Rows from block 6, named by matrix and row number. Rows with one number belong to one channel. Each number is 500 + 50 x the weight over its row's rms, rounded and kept within 0 to 999. All counts start at 0. Numbers have three digits each. After the name is the row's rms in percent of the matrix's.
# convs0: first 3x3 conv, stride 2 (model.blocks.6.convs.0.weight, 176x112x3x3), inputs 16-31, a 3x3 kernel for each
# convs1: second 3x3 conv (model.blocks.6.convs.1.weight, 176x176x3x3, transposed), outputs 15-29, a 3x3 kernel for each
convs0.89 091:381420437415497536384459500542509484477461455421432436439534547473515528450465481476515504470485501413469529503529556530529534500511521557493493549526456516557518451481516556525525560537521610608489617603529592550492393403448369446532429422472441535480510559585488534574425532513427477499434517547586531475542534404503453389470512462444458442483503435602604546644594557597607528499463414456422479416521513548492517506461470518477461
convs1.89 111:386441399448470486419442479400451525394402460443414461492480476500496481510510509561505547507492501481474525515510467522472448560484459506494463483485506478410430481481362464466384405519438538517538535489516556508501443433499447457493457481532516532477534581515556465539520538566474477505427464437502537554492533562524539529500510472453459452447456516512494447532567485555563533590516489550564503524617580
convs0.90 098:510546507517472543389511541443450442457472488447484454513557593516583583524507586607536532550521545523581578413421509400472503431501499574508497531462439567545517386415491471468461505458525516536544550538546510517513404439452487493531537496514508462455492439457377475446445497435417418493444443456601521484532523467591563524434480470429408443471475407542499541507528590559538532424483526457438452475473464535512490560502477565538459
convs1.90 101:347331345451388425457388438432487592537538573550567556474434502459421473431453490470509569453493544493478528564538485495557536463506516474407526474440509483421494518564450513524495482518512576465488547525492492499533427523528440517527429476513564495517530525513424406394509467491398431378368430368490505506465494498446478437473451378475437490477482506435481430497494476527502488542571547577550472543550536
convs0.91 105:480457504404440496425463480483515516479515532513513548503528541486536555429504521457429509464437532428438496492499485465453469385374426488497468452553518508586519468593545490528549382527489476517451424487502338451417532507474580581594471497527474520486478560547431502518497513487530547518529549550432432518488476491560559591500522598409501552413466511409361378344304353302426326517505555479488545468430525527538553544528584528566544
convs1.91 097:492539549589561594591594592422489509474519514468499508543481497522457541491426492571529532572555541550546556518526495434487528398426481497431437442427472446456495609555543601554496588611541525492485493501491457523515545522438513470412475488415565533466523465455443437429508522447467428371466455399548538469614583450563514459521505518548511548534543531435440375419494446500506460475419470430441425439459447
convs0.92 101:567505558511529509589534554460561543522537535480503463551492485509472468513530501452516554436470538514465537496510529513502521474499514466506511411469504400461498529479452530507449511474486419514555430486548466523531503504512532515483519537566419461455466517470468501415520518502462508521489521522515520513478440474460436477462433498522511498494455485451567568466524524458472505470474419473444429495462446397440416366392369341346396
convs1.92 103:397339364491468497459487542498481488460454522496493490478483479468423457489419407386418412380416480428410513445463479474472493491548520522502466540537509463542499576515478536490436539513449543535518513524550505543539453473450467504513526562562450463463481492481514508528564507500513472488504505478500489477462489485475482482521455551547481554559506533512483488588538493568573514351429431372393392476414485
convs0.93 103:498531574435454519468390439380433467350427504410475500444482495468452453448442485501424441464452482468490515351436477448462473466508537503484521534512529539450490405413452415467439435460419395403513440517484454541519503529528539489472462459477542541460567541508557507452471479534492548518519573521501461515530510486584533573510434363561437458567441464388451462480512512532466568543521550573572536544541533593579541562580534558540528
convs1.93 098:557463439542491504455446496476467500477492513451428468457448477447486554527512559525525550489514551468487579557529480523552578521560562511482434498445383505487409467571506560565530512547530504485499528441419556533478533542515486557508467518519551534520586482516509535498464460455502540459476525479445385401441388379464447429397378469454409539439362432533499502500486428457519443544482477495459484465484507
convs0.94 096:577527508577553546541564552496504475488538527493492512501530581517537543479525533580521466593532524608560550564565578562534555496544538570449429494459457564553541507472548545535554572557586515483441548533480506536464601560476574587448588547458490497528489441452454437421536522521485490526469450485389407368459433440433398397477430476511441528541574569439418431485473490478470552450489467480483446482481465416465401375429361499486445
convs1.94 093:530497459480478453491465440556535534556446471541550533478476442479399374485381276475492467473512488522501476517487439543529511539579527511475480490450516471469497395437472426473503443519552544514459557519475528539499440491587466571536559571510529553554537586578507489543469431406498476458509469479391440454445463451488493453555524517496499485535517482522522460507493546518519488563587509519484487443476450
convs0.95 101:549497497462530535503484478555641592453540579466474545502510489537537499489543525480531525481531494487428515536507466540566523538558523486434430438462497392394529456521472456523474460507476485506526492543500475500520445450439468501531489410412457534497509581512493513529462403443412423467430443501524547575453499515453426449550479439499504440515477511520555512511566549475575522398454419434446382499532461487504547482458500454462470
convs1.95 106:392367438422420454416449515506511523497501537518538472487540535486529546501484497430426454474461498522532567518532531558511495463487484562482445594462416507450410495526469466501480442515504430449519402415479436433429490514460495520526532517502468474401511493530516441498553561537416478501389361435484490548466490469525475432503471570473495518518491524484475405458461526482544488539556515520536503490453526
convs0.96 095:419445451495477472512484474469535527455562546509599538487529481516541531524505547385429507387461557364486554420448411502460467547518522450500558491538566515536504533492463481475439508455440435355438368491473481599563488493469584534494452464454528512582519514546481418502498509541495521482471479466472426457523508519552543544484442390487450428487480473463479473406443423471455520482543492566520472589479446457478512464496492450499522
convs1.96 103:602558522616591589540538608521541426584556516530562513488447522497479510594503512516480559498510611526528582577538473534534558451535524464508504508518445517482445527512526492501505537525531482509526431529482525509480518457428518516510520548501521546557568525504594497509475514506487419466519503584393411455395447458437482461503515508525479479489492516581529429506438401552458472486491491506457474571515397
convs0.97 095:501486480523534477519548495470509531474532507497568548449471517433454476391387425503462495475466475452474472414436431505448402489392345519515486462523548539545536468429489438484491534534462447546488415482494477459536511550578524560567473566608457416451507462447521502488525551574559595594510537559512444484416453422487519501490393483562509558443430458491454444439435436496490478521534530492502481498516449493504525510559542443513536
convs1.97 094:465440480486484503508503525540561536575593573536597498421305370424384488457406481492512531452479545495484503543518549525565504448491487492492465488474520462464492505534493465491475462494467532544519550621568512576579585583526548561518511504474432506455478477421452431368520468503517469460562522516478504532539600544527567468495456443512466441578501509542524491575531527580502496500361480463419444497404443
convs0.98 105:504512495476464463509488505559544571554518535512537505387385448430400439442441454398380504355446509367513510463475516550525532533509524479514566491492545477478495503402414510432429487491499383459475377490554432543546467487527478461506498509539450400474583504502479455538507536557516493501500491520498467482511490460473477476505396448463421440521438482371345447414424470494452556507509476525523457522486446563537520497512475473448520
convs1.98 103:567489491533524540419472566538520442602480445565553490454463489467461490461453539502464473441426437506461494549555489486525546495534582466496469464545490465512445478486503517500509499519501506528538488546523557587574532486464549490460553536481500489510562541536562585590479520556491510557508492471469520506507518528543544543591537527584524498563521489518457423530488480580560502423370431449430426479469455
convs0.99 086:432552465541494504481505469528494434552495407556548478516553527570548571528586584477459435368583496422510449539494520494486546467498552427509507419467475472530544584502493553480534525533526501551508421542523375489521449500482429512456425408381441458449503495590521551555405410421494470448584454401467446491505484533574587597517542636546525571522477540529515493490545535473522517506461518528492576403444502494531553514562587524541600
convs1.99 100:581601571559565585563569519490412479571567576566561612461520441505525534514476502533532520544486475529517453508518566496555525385465415465415433550527471550552537485527541523531517505500463607590542435470403450471420561562491553514530423458490516484528575516510561555537591600516528493458563552518592520542509429461504509478564531526503560536488458472617525548549534531566538476467485561470471404505469462
convs0.100 094:478463491437462517502508503485464406441465392474435438552501450522515487526488448527506438581507447540487384503436411441363420402345401450452462497549523504511479482436507429422545395435558561538490536484452452471414419472534449473456491503425500519519500534553527551535417441512436486496435417535588560566601549484577588572558527526504530552518496572518512478482459422513479485502473483481506528482462493564583588620602624601631661
convs1.100 095:456522539498508538500491444496540513478508517462479521444468473456458540412458551481513503504490501476479474442423407458457477494472489470508493483508498516561529501548579477561586505543593514506494525464436517529508552481505482486493504464467583557488554513512485486462507523527500491470404440435469471520464412443470464481418450431405486463393507471420435369419392373434430394483496473525542460577530457
convs0.101 106:563526624389425508421472453422461471503519501524594533508568588466528533491465526485477532481512592530591597504497518527534518542573538439406475431561556547640554643608542594537557535556538520531427550483436419468388535539541513524518516535519561549562531522533524508563469545565478575570511587584552546630499455502508445512507534531508529586571557578523469468512500517481524496500481489499511453477431460550583591547513528502464513
convs1.101 106:475505551560567627529505562546454464563559516521592583529453521518482508412443493445478474502495509504468493526523502487507499523531559561518474510475475585530452563529495523574551531596533508506491519538573607591584579511507424509542517544566554533527615525485587483485553513438533489422531518455507539477594575495598600587464485517413478527410428522516527490502541545515513548478513620518479562465503488
convs0.102 096:498549535451542515398520524566541480550547477507503473557526501551493471543455467522535425423510406423458418526511430523479430537459437511429444496382395445443524547489498501494516500463509477444487472475533496453458380355463444483484453537532508449435498433519539497501459364462464452515520522618483435440488512483532554512555499496513473525462515579464447423454460411444436532495437434522511464541495497495497536502548594521547573
convs1.102 100:464537499528558537509520499564590524564507534526533535529506532490538573441559628453465512531497564521534577411476520483516501482470493519516536515542512517474431393497560425508585462531629476459491505444476488478507519556543492548513482536406511511467528542457527511488464500486444437450371378429507442469500479458516513475448448488430436529479515565467510478480437468418373481559480480585522433600509449
convs0.103 102:484579546566553582471506498489432399532400498501415485500537500492469494515534457451473470418460365469459380527500505470421420434436420484463459439490490447401425458531534545536531516556512501557456482445445540500501458476558522552530484546468515516552576545510489462466410432475485456477504472420451508461510552521502552540604534559531527499546548486595556540576547540518484526504448445496447452493472474512519469547480456556491469
convs1.103 102:510521492526454495505507449482424479503471526519475519481542428551588518482554453501459435471510464469399490484480563449436519385468467527500566511448494549496532428422443389356456394418385453522476419437398429447414411428467466405495471490548412473492495538572442449605474513458455483513549543505493510470466465542469468500630572560575559487533552478448487531447531505445510468490494468526424477538463489
convs0.104 099:526492467446415397545370439527501474520464467550462451519504484495496499500548528436436473464476467501506544615614608576610595562616634440402426435458430544523478472514563521497555542530542482482548498532553482576517435469403513392450474398407487537505496505515456491509452434431450409397528466428415363435426478455406394383513484591536519548554547560470524552519536481533548529485473454492522488499500505339369440355398419441454455
convs1.104 090:518504483501480488518508508469487437470405376507408392576582561569551529563548523570496440590521452539507460478528507513530531519572550529515475515473467478470464510496481515526513519528520500509518460466465497484493375440500461480526518527515516559532546544548539489456527528446544548504538531535513518535501477510546521553494499517530565563537569564536527483522527512474522532483508541452545559428520566
convs0.105 110:454467530463490525452496544536491499435436427450428434532430395533409445540476474463421433475377426505446463555488438553478460527447433587575516546488522556603527493451461504453526487496532518446388534410408508421432454439536431475554463518445476505569509470519515503538573558516540552525532542572517546586471520551500469541458527475493463457495495458538541518502496511514476563523493499494487493513494462536547533528487482569504460
convs1.105 103:492536506504508461522504430486491453487449460488406478425463424395415375409400383499559423509506432486478389505447525541514515547494500500515557474502486501512457410386450498496519531491549497563514444518526536532488492518504468450510472460456453438507415445529450459432509505551474545534439485534608586529551509519525480471484505482526549466498529482520513538503527501469503471528482448463471435509443431
convs0.106 097:531479495518568490542477507477476460459455461426420461545575587583533531430462436557517544496454536489414442468477458486477467499487458532536541562529519513493475437489567451520535510546544483489484448459466360453384585609620504558565495498536567529525583507476595562538515456521549538530543437552541538554488487468529510513491499561499476542529559537436468518466414423416407428496462475542510505528479501564540509552585541559571549
convs1.106 097:525503521479495515473520453440480453491521477490468474399426390397377465453443482457476492502485465478498491542505485515515513533522541466483483465501496486553554504531531526533578526548587388424444556533475588599586560549478557518467531524483542569429521473454448424451505522520519526486478483446576521471582577518565546521508507493505521508460467470521537506440492470510515524457557482480530506476550514
convs0.107 106:550483522536521481527494437488409499496439482550446432491462376534440392505436439493332431446435451475507536542520473512449406467406381448518504410440534456534525539612590574595488607529484529534576557509498515501437499449405491454405597561507467498471446454471527512508437468448472483523538558575440478508487455459580487539474535524503507491503534507453566570526555540551515485528480523526521535465463497526510473536486523520526557
convs1.107 112:492507509469513553439532549475490557511495496435461496482563594518562590532529548453428399530440465525478474501467374511447356595488456553557537564561479559470409422463437434396437407505472473505489489503544527527532434464548418463568453529573499527516486514516499521450530564486438515505377383421520563547551555584507572546574527447537537508536524510560556530542481487528543544501500490487468502503568550
convs0.108 095:508544505481540546503520522513464387515508511546507539493501513535560532473563519508511464560586497572583519443469495548545523533566572553545476462491467535494473483422477488525520467533558467419401521502549520556517426418467461480567543495503513536528543563575581565524559519517556497502514451515488531483490539522469472538557462515539525532468491536494512436540530468526491498550577538525528483463490448454489462461435455444417429
convs1.108 103:480519553483542533473495504402490439436446450403524483487486484515533483497485432500489454550477418501475377557522535506504492506506514476523556427507547462578546506528469481511436456484436481501531426451463535429467558555492546481484545469542506538513550504475504549597466480467448504467498509448517511451505531481507526543554582558526518494539532454557631598561600567543586535570563519479509542470475505
convs0.109 099:441507475498461476569522496433534495416489491362479462466483518562549528602596573498563576458507531437483522560517480550561533538537516460569554470479498475505525513518499499515516485487473496414471513434472501462473475421405554537421482550530474505486488504564437424456480455502486470476535531477469519554476476553419428561522527539488478527516482534472481489498482509478484499494494469485541500546569530496471497492425515465498491
convs1.109 101:577563487599569546578579533538490506527532543520519490482428449519477474524501452529496557541508547539517531528506563459550593439465518521468507526489525394454513509518491543525511552589572540550547449542540485514450478480472512509435541516421489498537437509484380459440461478491520487450572474478503533524461422373517464369582561579559542547568552593517511509482499471456449477468456444510456459537471433
convs0.110 098:536430483499495461535503516469508532499486492427457461477487506505536540528541520475530544468484474478379414475557594474546579494497531386450469374343417472465466431442431395350468389480518512530617485501575505506584419467443552508508610590533493460510492485487339361392455433406491440477528528543502522458502451433517548537563509402481537502524522516506502466427413501420467483540501481539509524550557534504477492463524517420453510
convs1.110 095:532477438529488483512519495554560512545501486502506411596574460593561520584498484409396426502402458476427485459526543429469492439441430531472423553490453480489437447528563499490505500520498593545513490476461449433437543538546563533532607593553507499474473460423438449450532513510579526566568554624561528525520503537498463546473479510522447547523536547601501505477429441504511519435405384463446405540478440
convs0.111 092:345405465434507484488487473513558497525525525522579547386460443467520521521528534491509569526537550534499478529510468505547517519542555492556572501532509473481472492488480495507512477513480575537625429535509386473476543508497482465498527526552531490526519508512501482488499498479545513475554532464528566550523508503507525505524468461554580494572524477534572571505543545410508468375410400414490427480544473561569576544544568495505524
convs1.111 098:502502504517522507458440468532515500573585587509538530541504471471494532492480506539518622534597590563553540503528558434440512398365428518436386463452320472376371528501521505507527471489487488481530425439477433448440534524464511486513479503499489456467514503427388439404518555524424471466438443397571536524538519475529517463475502581448536541510498525450485490413511528466500510585558527554445545519404406
convs0.112 102:552502382575478388555516387509556535452514498468517471527509547506503422436456449420544525411505522485529470440482486429460473405432378517489512478465479517540547540501462474476475507505485474548588454410504492417449512543482496491509480474464465453439581521538583559591482460516537529522559598577445466527525529594505541626528562541594520576546542603523545537434584527477499499504515433498581488483520402548552539527582574568592577
convs1.112 095:505538526474499460446452414538485566558514532558544588468557565515546509523509463518535503464503514449474504492492508496515487384434402534486490543494452533496505464515420459449421422382420464505541465483545485526517450436357485523501496565523474547500539533493471500437506502502485467412528453441562577489533577515546520445434417466459453453491453510482499551518548561444437485413517454469438473524506468
convs0.113 112:507489510493522446509518527493499498495473484464459466409484495492491510413422500440425516533425489547519549387444537405493478368425511495540482509489503541517474423446506462444459479475512438542571326522524447434554489545534475527512478491525410418396525483415512488480635594541647630567602597579485525489414500467441449482517435450433433462478450454404416425434477428366482403468518558409513543402488503487529526482518516465501494
convs1.113 099:411427442426412448418448486454430436455468464458424385500445396503425421492429439469503540461481543492495552484521507484541578446505508482500402507490456456423421562537524550527505579535533606564578573601588521559569527555528482539482462513498489494464505487477517486477492498465503527490507525506554522549605567591542537543420452472460449465495527491497473528565521484569535466365340424382366422431346367
convs0.114 091:438476459407455444491465480431458441408403439422417402537520540572556555579584576503401401482430334437392371567561560558575569513540541461454451478416441510409396489446485468462492503511525552535516550552482520555541378390418406361368452430387487386469547505508488530490446388472490350439446358451509416432469471495549517533494521513517493451551509527497447408425387335479383430561556534573612603549555588568561559541567577532529502
convs1.114 095:496497438497483453502515430484438474463481449493457407624548522532471495469467500606544509578564511571563524418540529463531529464487495528460448531434376512471414436523539503560586483560562540561572405460479471449475563553516535535498490498455505514478452432451423410465554523467558557505566547520561516542502434454519464468480478469494517503492518509507501535449467461415457459439482496458435507461489505
convs0.115 099:432486482523474455513520506570547597528502589401412506493502460565559506591560467460450469483468464448354357504474443505508478544526533553520489585565534508529503482461544434444532423460517559417329447419470498502489544557533431451463539475507468563549444467527437358449546533496493473486520477526512540574514537558555569612491409466523485532480468553549534484580517488534529516513518470477466496518503467480519526489461495544452440
convs1.115 092:571526434627534499574546463487482495541545461499501507471437393483447363474488472489504457535495431461521430525501611439489587442403568508467486534471528514532556497454437547509548510462506497530504424485477526546454458490496497474412488420440474548521466475457513525533553543512493481523446536569561510492467380430481424443472549473461487556511535494561493518489480482478441497556503491478437488543436497
convs0.116 102:483483543401456516398476561565501456556507485559546549490528595529572601570586600597568455594527471527485521586629649572583570557575542515427449493400441481398451457430541456446529467466539542552541541525489546548539442461472445502502422453472478482466461471424412425437515449423450450435446445505536474445542466405498440400432497519466496565470491560543492466536525476507488505449468462502533525524533533486423473489518482543487463
convs1.116 102:505501398523498426523474363460468551518483493483481412557516473509482485507505495584502457553502425516541439495552602495550561477471526548499484508501513491505484444530526419494552439555553568576583405498495383451483542517485490452436442384416515479466512491516455488486559537517580553547551575526583527526446447499505452485455413483424461531460480504516543497487538526521525547502536475512491476452469478
convs0.117 095:406422439443472482441516499479449456490440445488481430514500509518503526486485490533515408403425374460433427535571593557537567533507526442430431439472466415425427489529543498501515528469459511551527521532468500478487467469497492501482512505537482510482445505451448477506538522497538544519485513502538557522515498500571541516508461531499509558478447530564535498520464445522464450477474500457514569449512497481474453513457460523493446
convs1.117 088:557545533543516513558498488571491475594529487502539463523498453510536511505523454520502474480537484455506443567598608527575535423503512527541507540531524524515568407462479455500483460452462503479492358361335385425438447484543462446480456508472483517580497481558501514484605579563581532533641634588526483427451455424503444451502517513496497484526474488511566563512493526495508425511485494509502459546509480
convs0.118 100:434466514492412495516454466517542577507555608538501572448413424537462537519499519408502504403504539486469519439417454498528503504555570515476514401503576471504562474421538483472507523415534438533470490464472499504412504573559419519488463441445488450475531494502512474498514501468473510484465481475531561490506470557472426511460556495549548588501584558453472501451452435464456454497461464474488518512549543521569575464496541481487578
convs1.118 090:589530522530528546447438490523459488612542497579537394579478524535430557502434487495421430602500436562488450503545595442560601467544594482502440486537459522540504559533530570567563530548565384417438476473433537600525515421472592462517576556530516512496498455466482467480492466468509501542445408484456435445559499413601548544604557543528561589480518533503496477477508479485526515526541553588564536527505514
convs0.119 101:453470533467449515465459492412519508407548532435535546510555544536607549537634638461489534516511545510499541520534497496550543488553534452459422484465487515504517537488450539513480515504494524507475532536539559536558454447421518550547551505491492543534543588582508511500502448439462468466495493517485442468515567541577528512546490463523487466557509506449466511506571559551576579422504468381495476439515527411401449436418392431425489
convs1.119 106:545556445536501510432448471489480499464445487476488402571540542537525493542605581526491550554525581545506556551505516540502501521523490488478451461450434409390449537555517503496468563562467495518526439482491445451428493472457427401471478480503463493484529437432509476531463458410469451414456482453486489510425404444470448461470449528486468524498502530530557436488523450473495446500471528446491529449503535
convs0.120 093:561544444573502395628542427588586532559555495571572499438543497481537536562498527410471506431499519421501460470462431438455436450389422460499567506571601549539594552533469531541497536482503480523460467429438506463458449436458449440482460461444485427445459449543478461504480502514501545507488515535507515593522512575534548635532508539499503573528493484545504528474536490413473426517524483553497476574532463539521585489515564474535581
convs1.120 099:540564534528554565438530491520525497579570555525571585467406474488484520419447569502561573541534596545533495538519492477561485446483423563523535537514523501544574469512502489481467439477505500507497449468489471516454528535377537553445568550453429480495496550508446477386529479520527449385510463394525499433506472352523506353520512499555513506562522531510497458519463483492446464448446470497457508547454424
convs0.121 100:506433497441443438467440490461530500448472490432494509528581570554547580515539530537570467543547497522550604360433449432469497464477479539549509566548507565602560542543560500432533510475498416362352486434387488503447409403418524526462441428448529569524528588585502546569564567559596578573651612594529551573549526550508552557465498477464529562470453542442432453431448397505445426523479558468472530473460529498534523449471509422484515
convs1.121 099:445496581497524580479497529468498475382521537391480499481441483456453469474511536501519548501529613464553565517545569478523553512359457577526485595546580579521538586547513551494498549575507503531521479501505504495499537501461532483452505491466500556523515465503479515485433452431409416376503421499350364367403440400444453479469465515468481541500478495511497476508505428503389443515396442507461416539500491
convs0.122 100:577536484573524455577569467537517510474488500466450491476518527510528535484496532584569514557580468494472409440484517461508536481497547571487451624513466507456437471560597523563607556560574506486429546516404486436442527500482468507476484474514509475437514530441489472446540425472497507544408498571463469514447431500516544533521529576525504527515550540530518401515430400528497480628541463539448424487415349443469443468442427491486467
convs1.122 098:540513481548534513512559512512519608533579651531571623460414396467463383536403340425459451402439420459413389543488475566428431535484410441477612439503624496531653425479398403501422513476377448535526509500513516504541478530486603540470603554534509501531622576540590529528442474519435437472439417466510508495448545492495515443576492496448455477427427484436491533452478507544480518583539529495503525502553522
convs0.123 105:444430399513450412490475421408399468433339416476411389506503459518513434569534502580509455603456451523467464554544575537557567535560560477521606467464479476501528459462491549525556593555569506502530497515441563597602358399440416453576429434466470506498535509502452474471390456600437485557441448536531489523560447499531507479543452497532509487523530548490480491492458454524532518606583545580599561593581575548558544511507504521511504
convs1.123 103:499510474522495499481502481426497526511538536530462494592512436526475406460470456584504457569493400544551437471486528481504532502499537545487483535475443518479433430486521490549523502559536532548559482469523532483527480490520497535538544512489461432434411395444383397371496497496486509511476505507552549602521495530557515490541507474511507502506508488521517550435506532442477549516542570470521499558564517
convs0.124 100:514435437504479518510451501479554555443549590498534587465539485510516522461473489505510561451486557441498545467450381481486436424456414508607515456554500500567494509500452585566496529478486399436475421438428460453439494447488479458461433434369481491492530568545395519497549594584544601567530565552510499549471522527524539545477416450445470489413508523390518456481430407503554439504477513460480547440504597454499513457514544442538532
convs1.124 097:462454515493500537480484545474488505491525556430512528509447485485458509462482544476554633508517584460537566512545518448549539469506442554524440588540543518433511607559508599572534604588529520489504479507449513525481522441427529527453516486414510429446561459518487523442440465416489403373472422397415450457463478507526527521516556522494545508491531492452466430508521423542551431467423445451386458475480418
convs0.125 097:435405537478387430528453442422471444439505461445490454497508474464506483464454465493529530597524601562554509479456421475417398483436431536576600530593610590615598550541555568522565521492536499466480504425487426480361449447427529512542519516510430489467571575576563569551483538511521551547582620596535469541507435495535527555454473523436508538468488524564574548534571549554566555471468399441402434479479505482510559537547560525526560
convs1.125 107:495539576494546610446448486429495453426524559497500567404438494458490492472469440495447429477496473411443450499553529514488513531526544505535472544524473558556475465569479445527440497536461470480418536545504560607583472487453457412456403487564447446393432358381427432429518543582472521542410405454532531549557580596539598538457436465472433509427394466493533469496498462536517514571560538584566563572622553
convs0.126 102:453491447469503502493539512491424439496448409498451480487419479489489461537494498481489379533480507444435391462443469479441464519486466594523506599564554514522535516491586434433537440458541604518531522475498504503448491470474440438505544498541478499511500526530422463461492523526516495513472502552582534554529544585537585590439446575464495596447414565579530559482505514516498520393398372440461465538551522482469472562534472575532509
convs1.126 098:540547560519505531472454440444470563406489555408456457528459511465514481555638584543513493550529431441466424592606548547488493545473488488454515495485556538565563528544469566490444501481403520544530543572542567575584477468391475434326507392415454475460507512466431464511492545557420477520388477522580595536520497488476469457453494426471509444482495495520573557528557551497490505455511547521493521467504490
convs0.127 101:504457450485435413443473493470445405546414402514514463510491492469511440414423421438440526419487497415430434533573569490532547463488513436492440342321316469466543555503567529504520518456506544546490492490465489460415521550531632624590556550552514474510534519558498489491539569511525525516458484561489488537507517509578486462494492481512480485466501514503433444483450496498453451331337354414434420451491524508457454555511446560518502
convs1.127 104:544543513560546528516608537416362413535477532480443460452431395420402460443478456472476521474541515489506544528483481471502481461475474534459462483489525497482539447476506483476519479462531475519503493469465532522489404437460519532553485545555508539492531508494431453497548549510566558522549541562484426504498537515532488515383463510416513482518481491480529479443490495532491494518489525528509552528558521
convs0.128 095:503534434527552491532543520508530516515467476470530517428417482430470488465491445505490513526446453553411429513523496486499521484503491562558561518519564532568570539582555537571536575600522537502500554439471448431426457521605499538585390457517561501457491487441480526519543538542571598566493566554543485471465488478527524532560567518548571581504528541520483517488487460500476450445483467440488469430421461503537571514517561468530561
convs1.128 100:466498556436526577457519557472451450517496564530540538464440437462461539344459490524465547453507538499456537498499507443456430356389422464450474466513509461481505570524449534431481481437458510528538497533547488547571564559509551566460505536531490448397584489446480403484526508503463399428468438415590600564569633518596615486433474517468463449476489529384432506479513510465473529393504503477535551577532490
convs0.129 100:596550575558538520494519529430455407424442464464468452476473490507470499494453444465566550466533464441447431426461510392481550426462522578501512564521518418437523473483559422502538460552571483534565516536545451549572415421467539512486587582563392400403458493501488532550543508529498528554496527554549485429470434394407384348513508504465466482487493511493592587472497543379435513596549537585487455571490451509500473510475413550510419
convs1.129 096:453388388511472533519450545463509556511531529545574519546488372521421404495360383492464516510510562555493582452463452428462477430486492514466521532511509512528506485504487430454427508472414542479503499493518444479535457548588454545575510498563546533539457507469472474466521473520430511534467544571494522460490562531464466482457386453553460463534507480528470466524473516505483452578471623532521556582552552
convs0.130 095:483515519503503537514544559616539528614555544511485516354318401488392348514478449458522473504481518419449475483423409549496415578506413457522586497511531461473523478413404504470417538497423455484463457428440547491445545537575460481523503476537468472480440477487452482466392485442423456446394465507541577611458458488439494508424424402475476359513521409505532502469495461555579566474482524494511531534536541492535536448494530368465508
convs1.130 099:539487508557558482536501484555571474570556525577575496406408442440465492458529578488522547498510509480521494523388449530496459509495426489501506434482470517519454408463524445510561417522524487463511541468485594590531511544535525536473543461505492452489492537502573511481563548533499522590524477514456515522497483547494496533429501511465488527467509494626522528488456408474419422561499570531551508580455481
convs0.131 099:513530538462505534492499508508581568352506568474460510465487466526447460585518457433448544508499524439480423429474494425413475471477507465451506475411486512504549510504586441502551443477522521430437549479504534566497537577509458568543441473501537540539589548473527510492452429446501564487514586532535531475468499486509500542534496529567583606458514569454482466478423431580533558463472418507511430530500468535536503547448453564540479
convs1.131 099:497499518569541507499439400506556588522522584530497517477451473471544540509578549453480474549495463403466467489485559455478499497421413502406411497454510504510505408435452462505537437494570555495482506460470492535478538531517467512579548521499542493493472520501505466455522411426515558446366502470510466482571533524555556506478446533443442518507484515563491446545516546536518508482453389535519460505531444
convs0.132 105:417462494396468450432455521462403451534465504514518521512540558513552563568572565516579535501495452461449460505561586534583609565590594541511468479452474441377415508553553456549545487544515488514549438508572465572560411380360569522512517549522456488449529561539530560577493453439431413393496450457592506497606558513545512464505522474412435431405462508500547533447442527401433544525478451490484466479480527575532499551485490490433445
convs1.132 095:533519481549533530533515558525424496570481507525516450591534492483445437493438460546513546576464574526484539503576523488524526389462486571443434492402436467449369448520515498483538434501463438481535364402454417427452525488465519507516469476457590512481598487516549520470571536533545539565512563500549521518514469471559468470434408500442507555430492446478456465426483479411497471532533591550418554496418494
convs0.133 096:483512456505572463499495475577552533572571548552514558471507508522577530513579556540516558473501454452476460438361494392453475460482480442527492504490500532519518445490584466545512486549502519540544412527575540472482548501463582512490453513500549500538488449479510514532485460468503469488563531578485461535467495541528516547528553582557537549465512494459426492403516434471508460537524457517516487554502501469486452403487564454501430
convs1.133 095:540530494603543542590570544544510544492495486562578569540493456536493450546468496554518605548582603541527567490507526484552549485457499496524514466481525464465475488497518450480471448499486435479465476468457496467473510455427462499413549565519529570511473440415401450474522463457491409400519501413423447436504479441577526453593569611589551580557588534562539484573542515501443458417433448525435449518456394
convs0.134 096:514499460503423513503416417463548551417524567456484528441443455494514447445511472481495604444537532473536492515534562522557534503544540514509480496516492545482466523512518551488535512456569441482448492526482476423450538549582526514521424505497468429475493460503444479513577517501553493504550481502498469460510486486565545560545487610532498593528477553446516466418437429543415483501480432474517485465514473479511486394460450440405386
convs1.134 092:511518564485508533456489517609481420637547488625539437503519509563571498519487496480429428515474404534460452469560607434547608424520573547525512526520566505546566540529484534545539526512538439442534469465477565580550488438412520473477524573545475542522545535527516555540473460442500485456534549487477488485502474474592535521535541579544530547499525535506513577476551552495496548455541553533505552528499529
convs0.135 097:471570567411479517468412460446534452453519528501491572449427505460484495406441518468485503522468538490529491454409419411465445391417474605603586607595501576569476446538530460520549469527546568499442519513435497432407477404424468469512518505498444495511457494502536508521502499530431422469455503527495512529480518512556561566510470468481469469521493499546593543545573562537553570478513494508460530411477490537475451508432458519506485
convs1.135 094:471462536400389518468448493496467469497455501512525531477455400454479412445445413389371355459436339443382325483473552528516558492552510505426525522533546571602546571549440608532439576527413523512476486517499529561572499484513516447499536452499464501447569544555497542564484543571413490552444497502537552556501518524505562542521497499450472466481500476525518548524533520500543505516497574478479555475535561
convs0.136 102:519613570434421516430467510596592528555567497568541465521481517468401445469397384551510414493502480482523556485437453492428460453446414505443462533465491506485489409443541440545581488533547398456415467378389380432401433457507447486490499500561500517504471534492496495507462427433542522508563529495481565577478509577495556634458505514446468527457437528470460500456480453573578582578541494522512500436469467504525558508496556490505507
convs1.136 102:491561552480526515450509500374523476465556551520506544357407385493566527467539498430481528491490484424450428530430550532498510431427465415504547484516550551564564579562477523531497503493448529558539441420403433425439529494487471374438455411413453505534522529564534563623501552580450510573455502500521518571454479479416453514478496466446439426443448405520486424471453432479454422543527480544500477495514493
convs0.137 101:555539516516511520547517516560546518477574524455538505422472494517516505537579534474434490506482501562466476407335424477394429496526520542538512515535554500519493565510448563513412561521451512524512412485463455478492505516502488541569488478503527500486498471467453390398557569524571542565493511524486520581407449548452497529514520576502440439533489448537530533541552511466527571494560542486510526458484523469499518426462470438482489
convs1.137 106:452454467527496489413474445580505436561562499556530489425404475441410493479475500465469458438439402463448412527463454555529493543560487510548532513586594460502497501468519535505456530505430457467491501579567575568576423455468490501467494500518393447472474464443436470519529514588452494472385388374450533552505573568471527547552576560610569537571518512556527571538539462539495475491460515455501544481517508